Weights of a small image classifier: widths [80, 160, 320], held-out accuracy 77%.
Rows from block 7, named by matrix and row number. Rows with one number belong to one neuron. Each number is 200 + 30 x the weight over the matrix's rms, rounded and kept within 0 to 999. All counts start at 0.
# fc1: MLP up (model.blocks.7.mlp.fc1.weight, 960x320), inputs 0-79
# fc2: MLP down (model.blocks.7.mlp.fc2.weight, 320x960, transposed), outputs 0-79
fc1.84,200,214,199,180,206,173,215,193,180,214,237,189,210,226,152,143,209,175,215,224,140,133,238,191,166,160,203,170,244,176,183,179,206,183,181,236,127,172,236,177,205,185,175,221,200,217,181,243,144,154,248,166,187,175,206,196,200,207,239,242,228,195,240,150,146,204,166,282,243,226,207,224,155,212,235,219,208,218,232,227
fc2.84,196,127,189,209,147,210,147,234,205,172,272,202,207,184,191,253,217,234,215,174,221,233,200,175,169,178,174,254,196,177,228,168,197,213,202,188,180,247,174,206,179,254,182,244,168,222,301,144,176,268,249,211,177,222,244,186,205,223,182,210,197,215,228,153,141,208,193,183,162,268,228,199,194,202,197,146,168,174,248,155
fc1.85,173,183,242,249,208,210,186,183,216,230,264,168,181,213,214,204,192,177,191,209,239,171,193,206,211,205,153,219,231,211,190,173,204,202,213,184,182,228,219,258,238,215,201,192,214,198,202,250,254,223,219,128,205,173,214,193,172,214,233,210,219,242,170,207,215,160,240,232,192,228,167,194,219,245,165,191,168,166,204,222
fc2.85,231,198,206,177,203,279,189,149,188,180,154,243,186,179,250,195,256,146,172,141,192,191,235,174,242,219,172,231,141,240,206,188,184,188,183,193,196,165,168,202,233,201,192,211,215,183,197,211,207,267,208,257,120,200,248,219,198,206,216,165,171,215,221,183,242,134,213,237,166,252,181,224,210,176,268,207,261,214,223,210
fc1.86,208,186,188,134,189,254,203,210,197,198,181,200,200,162,268,228,238,178,186,172,190,193,189,263,165,177,242,155,167,201,167,183,229,197,223,146,193,206,181,204,220,219,221,173,240,200,195,180,200,182,199,170,146,179,183,236,197,192,233,178,163,208,133,180,233,154,210,247,252,228,243,211,188,226,231,197,131,208,178,229
fc2.86,181,181,206,201,200,212,224,200,161,151,176,214,226,210,218,109,163,199,245,204,172,197,150,209,199,185,239,228,204,192,167,214,222,161,189,245,183,158,228,218,216,209,186,151,190,197,208,230,181,212,216,215,218,228,198,195,173,176,199,179,251,231,169,194,181,164,212,194,183,176,193,265,178,183,191,236,192,198,163,188
fc1.87,186,185,229,202,228,159,165,232,222,164,214,202,191,217,226,189,216,206,178,193,163,204,161,224,202,228,247,193,202,182,198,238,159,195,208,268,123,222,201,218,232,227,193,254,198,222,148,207,168,206,201,230,174,244,203,221,126,202,193,192,191,188,204,187,214,190,176,179,205,179,189,175,166,187,237,177,218,197,169,143
fc2.87,178,241,223,255,214,219,243,181,221,179,190,220,239,260,231,173,184,232,167,184,225,224,187,199,173,168,202,236,231,197,246,164,161,184,176,209,189,216,195,213,158,186,234,231,207,227,198,229,224,156,218,144,168,237,235,187,180,225,204,205,236,219,245,225,184,232,157,207,181,248,229,198,218,195,209,184,184,220,221,237
fc1.88,160,126,193,230,213,221,226,238,213,193,166,186,190,158,226,135,196,224,206,192,183,221,158,177,167,233,238,171,207,185,153,251,118,215,154,195,262,208,239,208,194,222,192,208,208,181,171,134,215,197,197,265,229,170,181,143,182,181,253,225,142,178,184,193,154,199,213,194,192,185,173,192,242,245,185,184,210,202,157,217
fc2.88,196,204,189,173,164,196,211,195,192,221,176,234,172,162,231,214,243,237,185,185,220,172,213,196,193,192,199,185,165,173,134,222,198,201,186,188,209,203,192,198,206,156,182,184,148,155,154,189,213,167,234,162,186,199,217,247,197,153,213,226,234,236,206,171,206,222,232,209,235,200,218,208,196,231,189,231,189,182,212,211
fc1.89,247,189,187,233,199,165,193,209,213,206,179,232,210,239,183,229,162,225,188,234,180,224,217,167,147,157,217,215,216,203,193,193,161,184,192,272,235,198,181,218,221,150,240,193,207,206,133,174,180,200,169,203,146,206,181,202,196,172,215,201,185,161,199,206,150,141,237,201,183,169,226,232,202,193,202,194,234,235,215,238
fc2.89,231,152,173,262,194,223,191,242,235,205,191,128,217,170,173,229,241,158,165,200,190,270,193,215,198,244,192,200,150,214,182,221,218,133,184,233,208,216,177,194,217,238,231,177,150,199,176,163,205,191,218,175,164,232,200,199,201,198,205,168,208,197,218,229,205,231,235,261,216,230,194,187,233,243,236,201,223,242,257,177
fc1.90,154,195,161,247,223,215,161,241,190,201,170,184,219,242,229,156,206,203,203,186,212,182,207,172,235,175,164,197,199,170,176,163,227,209,202,209,270,219,202,170,196,228,269,185,138,194,270,235,230,217,157,235,214,196,201,231,218,233,202,135,217,170,201,172,169,188,225,201,199,148,189,174,198,165,186,193,166,170,194,194
fc2.90,174,199,210,178,182,185,205,184,182,231,200,172,236,141,194,271,208,145,170,208,247,207,160,169,222,189,228,160,171,167,207,247,212,184,173,178,233,158,184,206,253,146,175,208,185,220,208,214,206,194,217,252,218,224,190,196,210,148,238,217,206,217,230,191,201,214,204,242,209,210,190,203,194,245,157,249,200,200,218,180
fc1.91,240,185,205,163,224,164,225,227,259,191,173,121,237,231,253,256,242,209,201,208,245,243,231,181,182,218,110,179,172,206,273,133,233,197,204,161,186,156,157,160,173,155,192,244,173,119,185,160,216,245,224,189,218,224,170,241,218,171,163,194,174,220,252,227,173,199,147,203,191,242,213,199,236,183,213,192,236,199,171,202
fc2.91,225,237,167,214,222,219,200,217,164,205,199,236,185,230,229,155,159,219,184,211,191,215,226,232,218,212,229,149,183,174,218,155,189,219,206,270,236,192,223,217,243,191,206,241,201,147,162,144,206,210,197,155,210,204,238,230,178,233,184,193,180,220,211,253,206,182,163,216,217,180,209,204,190,191,214,252,181,199,176,170
fc1.92,202,187,167,168,204,214,137,211,258,230,181,166,168,186,149,261,167,235,203,164,264,167,230,217,212,207,210,241,246,180,185,212,215,243,205,170,257,200,222,194,217,219,197,224,204,227,221,212,194,246,178,135,180,284,187,236,165,154,192,222,218,156,199,262,200,184,180,216,172,228,195,235,210,162,185,192,164,185,214,246
fc2.92,141,163,171,215,189,199,184,202,221,205,121,213,214,209,207,220,245,207,167,199,232,172,157,185,237,145,209,195,164,175,212,225,209,171,251,199,201,224,242,171,278,216,233,206,149,204,174,184,263,173,207,214,198,187,218,231,226,206,182,225,188,120,179,240,231,199,226,157,201,150,205,212,231,218,209,203,189,212,165,234
fc1.93,196,185,217,185,164,222,196,231,162,159,203,202,221,206,225,180,213,176,200,232,196,193,156,240,210,228,188,235,232,221,244,129,222,225,243,212,161,250,232,131,159,191,155,152,205,256,183,231,208,249,195,240,203,194,221,229,203,215,223,233,239,212,184,213,158,219,207,161,189,188,171,201,203,218,190,212,193,170,201,225
fc2.93,190,179,186,214,203,176,180,195,234,236,204,175,155,178,220,171,207,226,177,251,202,151,217,200,189,186,175,170,185,259,200,190,178,247,229,199,186,220,235,257,201,221,233,218,237,197,205,167,149,241,202,185,175,202,207,254,218,173,174,216,234,176,207,186,182,203,153,170,215,183,153,199,207,196,182,168,175,234,156,221
fc1.94,215,161,192,160,177,197,185,258,217,214,150,243,217,175,179,211,206,188,155,173,210,207,229,200,222,219,167,207,209,230,181,205,173,144,182,245,234,169,226,207,220,152,265,176,195,185,160,159,215,224,177,179,188,225,184,186,221,192,184,173,206,259,163,139,204,202,181,200,229,297,162,164,201,201,201,229,213,209,244,223
fc2.94,210,164,209,205,232,125,157,200,248,200,168,254,213,180,200,221,217,209,170,244,218,190,161,230,191,153,226,165,230,256,238,228,212,220,191,242,227,219,207,227,193,227,173,224,230,192,218,247,240,217,194,222,243,176,197,210,194,221,152,210,207,240,213,192,204,219,178,198,217,182,181,146,173,201,240,248,172,214,186,183
fc1.95,184,196,225,201,255,178,190,231,198,187,254,260,206,193,167,217,213,221,178,175,212,217,217,177,237,176,129,225,191,118,238,196,206,214,174,206,196,167,243,192,119,262,223,140,228,213,208,217,180,152,152,165,239,166,203,203,199,218,205,153,191,179,173,168,182,197,207,201,190,219,231,184,258,173,174,242,205,199,222,215
fc2.95,185,215,212,223,227,214,204,274,255,245,210,211,185,176,171,130,163,226,221,159,163,183,170,134,199,216,194,187,187,110,134,181,231,180,213,228,174,205,217,226,233,185,203,157,230,252,186,209,201,206,221,171,233,180,196,234,145,194,181,198,181,245,194,286,148,221,208,211,144,183,234,169,214,231,124,232,245,185,186,211
fc1.96,228,143,232,179,190,179,184,184,221,144,185,209,213,180,193,208,211,205,196,186,209,194,246,189,199,194,197,152,240,171,198,230,247,214,184,224,189,241,190,186,164,205,173,193,185,177,215,214,194,248,183,184,217,157,200,210,79,200,151,175,209,200,273,144,214,228,201,173,181,189,162,165,186,199,213,192,232,219,222,211
fc2.96,104,203,247,246,236,222,208,204,203,180,212,141,183,217,185,231,241,199,208,158,168,232,183,192,217,154,205,237,190,213,206,169,139,205,214,160,186,203,179,196,224,242,178,157,239,152,239,182,161,240,173,223,237,217,238,166,183,191,257,186,177,229,177,172,190,165,238,172,179,221,184,205,170,156,178,180,253,190,182,185
fc1.97,198,211,197,178,153,189,219,201,200,203,203,237,249,229,205,233,221,232,199,195,218,147,186,250,248,216,213,200,170,155,206,218,204,188,208,241,212,230,197,200,172,191,199,245,153,195,216,255,252,210,215,190,266,277,186,195,217,243,216,162,210,225,195,185,210,207,202,164,170,190,185,222,160,245,184,245,194,197,240,200
fc2.97,205,201,226,197,211,190,170,204,162,214,160,211,190,193,150,203,159,172,209,172,189,207,224,196,193,222,198,201,208,184,168,219,198,193,168,183,224,227,229,147,211,217,233,216,233,217,203,183,224,179,162,197,256,198,168,244,215,142,193,183,200,189,225,208,234,201,217,147,250,190,227,230,199,168,182,136,229,190,217,202
fc1.98,206,193,199,220,196,160,205,176,185,194,217,193,203,214,245,176,188,190,156,174,176,153,207,184,215,210,242,150,207,260,217,220,198,185,190,178,170,200,142,179,216,198,163,191,225,214,215,225,285,217,210,217,213,261,180,242,168,210,233,199,220,232,208,158,197,187,186,201,205,241,190,231,222,128,264,194,197,197,207,193
fc2.98,208,279,209,242,179,205,206,207,200,182,286,231,226,176,193,185,225,153,205,217,184,212,177,230,225,180,152,224,179,182,229,193,195,179,176,181,179,180,217,212,226,187,225,233,201,173,277,208,232,248,233,202,178,190,276,173,216,212,149,172,245,204,160,211,209,206,237,121,206,191,238,222,178,189,234,172,210,201,235,238
fc1.99,219,197,223,194,186,176,192,154,150,214,193,192,165,209,227,170,254,250,167,197,198,224,199,262,213,218,235,218,185,205,174,162,238,213,214,208,212,214,191,149,218,220,186,167,154,207,178,167,170,181,207,189,168,213,219,227,173,190,236,228,170,242,202,207,189,179,178,212,148,225,255,199,188,235,158,245,175,180,151,234
fc2.99,185,217,163,189,227,208,188,157,182,216,198,202,176,205,222,217,219,146,182,182,223,204,191,186,201,177,202,181,159,203,179,162,226,213,213,238,209,225,191,189,170,248,160,177,198,162,199,162,231,186,225,191,208,194,193,195,180,169,203,138,223,199,212,159,220,193,169,249,215,217,203,226,193,174,164,220,211,157,186,223
fc1.100,219,250,121,160,180,244,174,199,214,176,184,228,207,167,195,219,155,163,184,208,214,208,237,225,208,152,213,185,159,222,190,179,205,260,242,218,164,176,200,187,207,226,180,215,197,153,198,179,222,183,146,219,154,231,162,207,204,246,174,179,218,236,183,212,168,162,220,158,191,240,189,222,211,236,201,196,165,251,235,187
fc2.100,170,134,159,144,182,216,198,178,215,215,163,250,161,232,170,192,215,191,214,208,202,155,195,257,168,226,193,201,244,178,231,259,227,210,245,220,234,197,239,155,194,164,117,197,156,236,194,152,176,231,243,157,232,217,210,174,231,174,204,215,175,179,283,257,204,221,186,196,200,186,197,153,190,216,213,197,254,187,212,197
fc1.101,176,209,213,201,205,231,159,251,146,224,149,190,160,189,140,218,179,182,170,239,193,261,139,180,206,211,227,199,210,187,221,160,215,212,168,213,220,256,177,194,140,223,179,184,188,189,255,219,179,224,202,193,209,225,207,246,250,207,203,190,190,150,246,182,140,218,253,198,178,140,167,184,229,190,215,248,207,158,180,216
fc2.101,208,225,202,173,194,207,216,189,187,197,208,181,228,193,246,204,171,215,181,203,177,175,185,216,215,211,206,204,216,233,217,148,236,167,200,224,188,225,188,200,223,184,170,174,206,215,193,238,200,206,203,264,189,195,170,242,138,205,204,234,156,202,188,155,195,192,236,208,229,186,179,215,176,211,149,221,158,179,163,213
fc1.102,244,196,211,197,223,236,181,196,164,180,216,169,228,150,150,250,169,198,219,133,189,233,162,163,230,181,186,206,245,242,241,230,201,226,208,159,227,227,187,219,141,182,183,182,195,217,177,221,198,218,173,195,188,158,209,217,242,133,216,154,164,200,203,220,219,227,154,217,193,141,184,171,176,272,193,199,169,168,139,212
fc2.102,148,155,215,216,233,225,201,210,200,200,272,158,196,199,195,274,175,177,230,219,247,184,194,148,198,190,209,239,223,242,162,157,237,191,186,211,166,193,196,175,191,222,196,214,173,182,181,174,193,222,254,236,185,161,194,190,143,214,185,206,194,185,189,247,239,210,186,228,246,195,229,179,199,173,219,234,229,218,187,186
fc1.103,212,208,221,232,259,214,194,181,169,227,228,210,170,195,164,136,207,263,202,192,211,155,165,219,228,212,159,237,186,197,217,178,181,139,187,210,214,214,235,167,224,199,169,192,185,220,182,246,143,194,206,214,172,251,210,154,244,215,202,216,194,189,203,219,228,211,234,188,216,142,186,149,205,232,219,220,230,174,171,229
fc2.103,214,234,173,194,216,237,199,213,203,132,147,188,213,198,233,176,136,200,199,249,182,210,176,238,142,200,199,183,173,229,195,137,231,176,218,200,189,188,212,200,244,202,220,176,190,177,182,210,249,213,183,196,177,132,203,168,148,176,166,213,198,188,223,177,187,190,218,182,237,175,199,149,162,253,268,230,160,152,205,169
fc1.104,197,185,247,164,195,223,219,193,191,214,182,166,219,228,213,159,209,199,197,186,190,176,189,248,203,165,216,215,190,229,207,171,213,191,180,234,283,223,203,168,220,161,156,197,252,213,170,205,132,184,212,134,259,174,173,177,186,236,202,178,156,206,205,186,236,256,191,216,209,214,254,171,252,165,180,188,232,201,268,184
fc2.104,202,193,215,209,180,223,181,203,207,177,179,194,155,196,197,175,186,192,220,194,235,144,200,177,202,228,170,179,249,185,188,218,203,182,211,188,211,195,191,188,203,235,214,149,221,162,156,211,243,190,195,174,200,191,204,205,172,185,163,172,211,199,196,209,187,212,195,220,192,192,215,195,200,217,173,159,228,251,199,223
fc1.105,180,188,234,179,225,173,189,255,170,163,168,194,190,174,163,209,183,226,223,180,202,208,201,209,151,164,205,202,166,209,186,203,227,192,220,194,225,173,230,228,166,214,175,223,209,252,173,189,200,198,227,248,195,232,205,186,228,135,225,231,240,139,184,277,231,230,175,159,168,218,264,170,200,192,158,227,225,211,206,162
fc2.105,133,190,173,206,204,188,132,144,193,185,217,153,256,227,183,173,177,179,186,242,218,177,209,177,239,190,175,152,218,166,199,175,124,240,165,240,207,189,183,148,181,215,191,197,239,217,166,262,188,215,175,173,249,209,173,132,186,216,180,201,186,203,172,205,192,205,211,171,178,259,189,189,140,204,116,219,225,274,181,175
fc1.106,239,240,220,204,240,208,179,238,180,170,208,225,144,183,171,229,270,238,137,221,219,207,214,224,247,190,202,189,192,172,260,183,229,229,190,267,239,193,189,202,227,218,221,209,220,215,194,217,185,221,139,191,209,166,187,199,181,142,266,147,201,187,250,209,172,141,190,216,243,176,204,233,211,190,185,240,163,214,253,214
fc2.106,168,198,285,157,148,137,197,151,221,240,239,219,246,191,225,153,197,231,246,250,175,147,209,165,212,219,188,173,254,221,198,205,187,198,191,169,204,232,140,160,239,154,212,226,196,213,219,165,183,132,219,202,211,208,199,209,216,238,208,205,270,224,222,191,204,190,239,225,216,212,236,176,218,216,122,162,190,240,204,175
fc1.107,198,193,138,219,242,212,183,177,183,242,172,188,166,216,220,228,219,212,177,229,224,262,180,244,229,191,231,262,212,158,198,206,176,203,191,251,204,248,220,178,149,182,171,158,211,211,166,232,179,224,174,164,173,186,213,181,192,213,200,196,146,191,188,210,180,241,232,187,200,202,223,222,183,275,181,193,200,259,224,213
fc2.107,241,238,228,157,182,185,197,183,226,196,205,157,202,225,211,232,245,192,211,171,197,184,208,214,169,200,207,217,195,224,201,175,194,168,217,223,169,173,228,186,225,158,229,236,177,153,199,172,242,229,184,171,220,229,182,233,158,230,213,178,182,204,158,230,151,217,204,188,192,228,208,171,169,209,227,206,218,207,205,206
fc1.108,217,189,128,244,207,206,169,200,250,243,197,196,177,153,198,231,187,174,169,226,183,161,207,186,191,139,137,189,174,159,183,243,146,197,240,131,166,130,232,221,109,244,216,192,151,202,184,211,148,179,171,220,201,190,198,203,232,251,184,226,184,161,201,145,188,218,185,235,225,244,188,196,163,188,160,189,263,156,205,202
fc2.108,181,221,197,239,279,188,196,173,192,230,208,179,179,190,234,239,222,212,221,225,227,153,199,183,218,188,250,222,194,248,235,160,171,171,176,240,184,212,180,191,210,201,226,213,237,178,234,206,207,215,239,194,184,247,180,217,185,181,240,178,183,232,170,201,244,161,217,193,139,190,206,205,189,195,216,261,297,187,209,212
fc1.109,154,172,187,215,147,189,243,168,184,206,180,219,218,212,168,251,210,193,221,130,194,159,186,185,223,178,194,212,193,167,153,212,203,204,256,209,198,196,161,178,182,224,195,217,179,199,151,236,213,188,218,184,179,181,208,178,179,225,189,232,229,208,193,198,242,263,197,193,236,110,257,157,234,192,210,215,238,178,199,238
fc2.109,183,218,204,237,159,185,241,175,213,216,170,243,206,210,170,199,190,199,175,245,229,190,190,236,168,221,174,248,242,230,240,184,197,205,150,195,200,209,225,224,191,181,253,224,217,184,221,197,233,173,204,213,143,227,177,187,210,222,205,182,139,238,194,173,195,164,208,189,218,213,224,207,197,220,232,203,166,170,251,179
fc1.110,192,201,191,225,182,172,195,178,190,218,200,169,142,225,191,202,196,237,202,180,242,167,181,207,193,122,172,192,173,176,209,217,162,214,229,232,227,188,216,194,234,214,258,208,230,145,231,205,207,189,212,181,191,242,248,175,230,201,203,216,238,233,221,184,191,211,159,201,195,237,209,266,164,257,252,244,218,180,225,208
fc2.110,213,193,191,189,128,188,212,191,200,232,169,229,189,160,155,213,235,189,188,210,179,225,258,160,184,247,184,249,176,172,239,199,198,226,184,173,174,240,159,168,226,206,203,162,146,244,201,176,188,174,240,222,225,221,162,216,212,265,211,166,190,215,137,225,256,260,176,191,179,198,169,202,212,201,211,198,235,168,218,204
fc1.111,142,259,185,201,230,179,198,183,181,154,272,187,191,180,176,185,243,228,175,198,208,178,172,114,186,219,169,186,171,205,251,224,168,206,221,210,221,170,198,191,133,215,259,210,164,178,235,213,167,173,207,156,219,204,174,229,219,203,227,171,196,192,234,233,159,182,228,189,219,238,199,198,179,248,211,176,167,217,236,194
fc2.111,189,175,179,178,186,208,212,219,176,237,219,195,171,199,177,253,222,189,203,195,202,203,208,179,191,169,255,220,158,223,151,191,190,139,159,200,219,196,244,170,196,189,208,211,208,203,188,173,240,262,200,172,196,231,200,242,149,210,178,203,186,162,141,198,195,302,169,165,203,247,206,228,179,185,189,218,142,201,170,201
fc1.112,173,129,250,213,206,200,173,158,225,185,178,239,191,184,170,203,195,206,159,159,161,187,227,215,193,198,208,209,159,180,162,203,212,186,190,172,221,201,168,232,201,170,199,177,176,254,178,139,169,207,137,204,175,258,230,219,166,201,234,230,195,221,201,217,170,219,222,224,215,213,172,195,250,193,209,224,200,219,228,187
fc2.112,284,190,140,221,223,215,226,163,149,237,185,225,157,186,227,221,145,138,200,200,153,206,174,156,248,201,179,200,171,173,189,219,140,169,243,191,221,210,197,228,216,154,216,227,201,187,200,221,189,205,196,197,193,188,222,160,225,207,175,258,181,169,151,180,250,198,218,224,169,231,189,204,145,194,158,200,206,208,215,212
fc1.113,214,186,174,224,160,167,169,214,204,177,170,238,225,207,236,163,184,212,154,237,197,180,155,196,198,137,291,227,202,214,194,181,179,242,215,238,253,236,211,250,191,224,196,201,172,200,155,201,194,203,222,191,230,194,147,212,220,209,185,192,219,196,192,201,248,138,219,265,191,209,193,169,209,237,146,222,214,222,172,217
fc2.113,218,180,221,159,170,209,242,127,219,213,197,253,169,261,199,209,160,232,245,137,206,221,180,208,192,190,199,207,151,207,149,203,178,181,207,172,209,238,234,184,250,202,208,244,173,227,192,234,196,184,196,206,153,157,188,165,199,217,202,238,158,162,167,220,192,212,177,281,222,180,242,177,215,158,222,204,204,231,184,237
fc1.114,194,239,223,169,171,226,276,181,253,183,186,198,183,225,213,223,182,227,274,236,196,180,199,167,210,188,220,155,175,183,192,183,235,168,221,217,186,201,128,204,180,199,203,168,218,226,210,167,165,226,164,234,235,177,192,182,215,199,200,172,241,181,191,152,180,211,222,177,195,218,152,182,200,239,194,188,250,193,221,217
fc2.114,138,269,162,193,201,157,181,172,179,214,220,192,177,226,125,213,212,167,228,236,218,167,232,209,227,173,192,179,149,207,234,171,192,210,212,228,212,205,177,217,156,168,200,197,175,188,186,208,211,173,187,204,206,256,225,208,149,174,188,213,177,250,241,182,202,170,181,193,223,221,224,281,198,192,178,267,213,209,202,186
fc1.115,189,227,196,173,229,218,199,177,180,201,178,163,196,224,165,214,179,251,302,200,197,152,246,154,224,181,241,195,185,203,171,191,187,222,192,216,207,212,242,217,179,191,199,217,165,177,230,241,157,222,166,201,206,250,199,198,248,196,245,170,220,189,174,151,185,206,140,225,141,282,230,225,163,223,227,169,197,181,199,146
fc2.115,224,168,187,166,148,205,172,171,188,242,206,180,189,209,189,186,179,187,192,237,159,164,186,225,259,128,184,227,188,228,187,172,269,195,189,219,170,203,210,218,196,193,159,162,233,166,222,252,192,188,213,251,222,185,185,196,136,195,191,196,162,136,188,262,202,222,158,199,195,187,165,185,215,205,215,165,220,189,186,267
fc1.116,231,188,232,205,197,146,167,166,264,211,169,137,172,148,182,160,238,172,161,217,203,164,213,178,174,233,169,230,223,197,184,166,204,198,166,134,209,193,243,184,238,169,190,231,177,218,208,229,218,189,201,151,226,200,189,209,245,158,191,169,201,243,157,195,164,209,212,122,180,174,166,181,148,151,201,200,247,215,138,276
fc2.116,241,220,226,182,168,184,175,220,196,174,219,221,201,179,227,156,216,264,192,189,203,196,165,178,230,216,190,170,208,190,202,239,231,216,230,177,176,210,240,202,201,169,251,238,204,242,174,184,244,257,216,222,241,190,210,204,175,172,165,183,232,222,213,221,199,185,228,176,177,217,189,228,197,221,173,189,197,197,214,244
fc1.117,227,246,201,170,242,136,213,157,187,185,171,208,218,199,175,198,216,216,215,225,225,288,152,250,185,173,209,128,192,145,241,247,167,253,245,222,229,175,174,182,196,223,206,216,187,204,167,227,239,234,150,187,231,274,213,203,203,235,190,175,228,180,240,190,166,165,124,197,208,168,216,193,192,132,203,169,187,192,214,269
fc2.117,155,209,181,209,228,251,204,179,172,200,196,177,172,171,175,237,183,165,197,191,194,144,155,166,226,189,210,189,222,224,184,195,151,140,167,191,220,174,195,204,191,201,193,182,221,197,161,224,211,215,145,236,237,231,158,269,161,245,213,199,245,160,212,190,211,181,228,170,208,195,182,193,201,199,210,199,228,234,198,184
fc1.118,168,197,233,156,243,190,171,156,240,198,166,227,253,176,190,164,233,217,160,225,242,219,200,194,212,174,188,200,227,181,212,222,189,242,203,175,177,202,186,219,201,175,213,239,174,199,231,189,226,196,228,160,218,197,149,212,178,216,196,200,250,158,214,173,215,199,208,215,206,200,199,167,175,161,207,176,160,236,160,214
fc2.118,193,168,255,177,197,209,178,209,216,210,197,243,226,201,189,209,192,194,193,175,251,214,150,223,213,184,153,206,229,260,201,189,210,142,210,231,221,183,187,192,209,234,249,239,186,207,205,207,165,211,204,209,224,169,181,174,165,209,149,150,184,182,178,240,178,152,210,219,214,170,219,176,206,137,206,155,222,201,199,218
fc1.119,207,254,243,208,227,196,267,199,193,210,227,208,212,189,189,218,209,184,211,184,203,181,190,172,192,171,281,219,151,228,212,261,218,280,252,224,224,213,191,149,198,179,199,189,158,210,232,261,212,222,183,216,166,232,196,154,179,191,185,184,198,267,206,198,160,223,186,191,213,203,151,219,260,204,236,206,166,184,186,247
fc2.119,205,175,145,216,212,163,167,200,222,206,147,237,160,173,210,223,199,222,238,173,137,264,207,201,171,239,245,236,213,261,226,153,201,183,184,202,227,185,205,146,225,177,236,179,165,169,177,201,202,168,189,206,157,156,213,188,146,191,166,244,216,259,152,258,154,218,190,255,185,194,229,205,169,190,188,170,138,177,144,215
fc1.120,221,186,200,133,243,240,205,214,170,173,186,159,196,183,178,215,186,184,199,149,230,216,241,243,157,175,181,225,188,149,154,175,225,244,202,182,199,150,200,234,240,192,215,188,157,234,214,198,197,187,188,214,207,168,238,215,260,224,202,179,191,187,235,221,162,209,166,213,155,183,257,162,187,197,223,189,183,192,154,198
fc2.120,180,164,200,209,215,192,205,222,210,196,189,245,246,169,196,191,186,201,173,194,226,231,193,265,201,198,224,149,193,226,190,223,182,118,222,230,232,149,237,216,184,173,163,126,223,216,256,231,213,226,196,198,213,190,204,213,188,198,166,196,201,192,161,247,223,137,247,206,185,253,259,230,204,204,217,210,183,178,198,232
fc1.121,213,214,169,271,181,171,247,182,196,227,223,182,247,207,177,191,168,190,161,191,238,162,194,160,223,223,204,177,178,177,137,218,188,179,235,213,176,223,191,231,200,212,196,213,258,167,224,254,182,224,229,218,228,212,179,247,199,238,202,176,171,192,163,222,217,219,212,224,225,220,211,201,179,247,131,140,170,236,209,156
fc2.121,140,231,243,189,234,210,221,188,169,182,184,203,201,201,185,185,221,228,169,220,260,202,220,186,230,162,266,184,240,230,219,229,215,196,136,157,196,267,159,188,181,203,193,213,189,221,212,169,229,170,223,195,209,204,144,196,216,190,230,203,207,210,198,222,227,263,211,184,208,137,216,189,156,195,201,190,196,201,218,204
fc1.122,161,225,184,235,138,214,159,237,238,237,220,239,196,161,188,189,265,163,199,225,208,238,169,159,243,232,201,190,181,231,191,192,190,181,199,222,164,223,175,233,186,170,158,152,218,242,260,198,183,206,187,170,193,198,117,189,259,190,196,172,210,214,177,218,235,216,160,161,160,186,210,223,166,184,206,209,208,182,151,174
fc2.122,174,212,173,226,212,205,201,211,253,180,180,178,200,241,195,201,193,167,178,190,200,206,215,164,189,228,216,178,168,190,163,162,228,168,215,248,183,204,213,165,212,204,181,216,209,210,175,189,196,199,281,193,190,192,212,163,178,172,174,196,215,206,171,156,229,196,213,207,217,245,224,192,263,208,158,173,180,170,228,184
fc1.123,161,239,184,209,229,240,194,239,201,229,193,167,237,243,200,154,144,166,240,196,211,209,217,233,173,205,217,204,177,225,190,180,193,186,195,209,211,197,212,207,216,201,156,243,198,249,200,260,206,205,214,215,159,165,225,172,180,189,207,164,208,184,243,213,231,210,224,201,167,199,207,172,222,268,171,238,179,252,263,235
fc2.123,193,212,200,207,208,211,198,198,171,190,194,185,182,211,254,197,140,209,224,152,201,186,162,261,172,165,200,215,269,262,200,240,189,181,202,182,219,201,205,230,216,222,202,201,188,159,158,243,205,200,235,229,226,162,209,214,170,219,195,173,174,195,202,257,222,212,234,174,260,222,266,182,191,179,168,175,199,230,222,181
fc1.124,177,182,179,180,186,163,230,197,209,200,184,138,193,213,222,197,174,191,281,218,200,171,200,149,197,229,207,213,223,228,192,219,206,252,221,204,169,171,219,245,142,200,205,196,232,198,232,214,190,198,238,240,134,219,253,171,242,192,195,233,175,271,227,183,183,181,245,217,188,201,240,257,160,164,175,184,187,208,212,188
fc2.124,176,202,168,221,194,237,174,202,147,156,235,201,195,224,190,179,205,186,200,167,246,228,173,185,212,201,214,172,205,185,232,219,147,186,179,198,205,170,171,169,223,229,242,181,194,248,222,206,217,184,233,227,176,247,159,171,196,198,162,173,222,155,203,229,162,177,194,199,191,202,186,144,218,179,227,244,253,156,201,199
fc1.125,208,175,173,168,119,243,230,175,231,240,196,218,222,181,212,219,180,218,172,200,161,255,208,222,195,153,155,194,231,188,199,214,206,194,168,221,216,164,173,206,214,210,202,161,187,191,242,240,198,216,279,206,175,188,229,183,222,191,189,178,209,259,173,258,226,246,192,141,195,239,206,181,173,227,180,199,196,188,211,187
fc2.125,236,186,184,215,135,178,245,203,237,219,218,152,231,215,217,182,182,184,231,210,191,179,204,202,166,254,228,280,132,204,195,197,188,200,167,256,245,183,215,170,243,169,200,226,184,193,172,247,223,225,207,244,175,208,166,202,170,200,208,182,209,164,213,197,209,253,175,207,190,220,236,195,224,201,231,180,182,159,257,158
fc1.126,246,176,212,156,189,220,198,134,213,239,214,186,182,168,228,237,244,195,197,231,235,182,218,192,225,223,139,160,217,184,164,212,218,193,181,199,191,216,160,181,198,161,181,191,184,235,252,219,195,181,150,195,267,216,185,145,185,203,200,193,209,127,246,181,183,200,175,218,173,229,170,241,220,214,186,227,211,200,188,213
fc2.126,238,184,191,219,217,169,179,129,207,208,217,208,162,197,199,264,193,253,217,222,227,211,168,253,147,201,170,198,168,224,190,173,220,218,188,132,216,232,168,171,240,207,193,242,252,196,222,235,200,232,189,161,161,186,174,176,192,214,207,158,221,195,211,178,232,210,164,175,198,155,241,221,186,175,197,232,254,191,211,220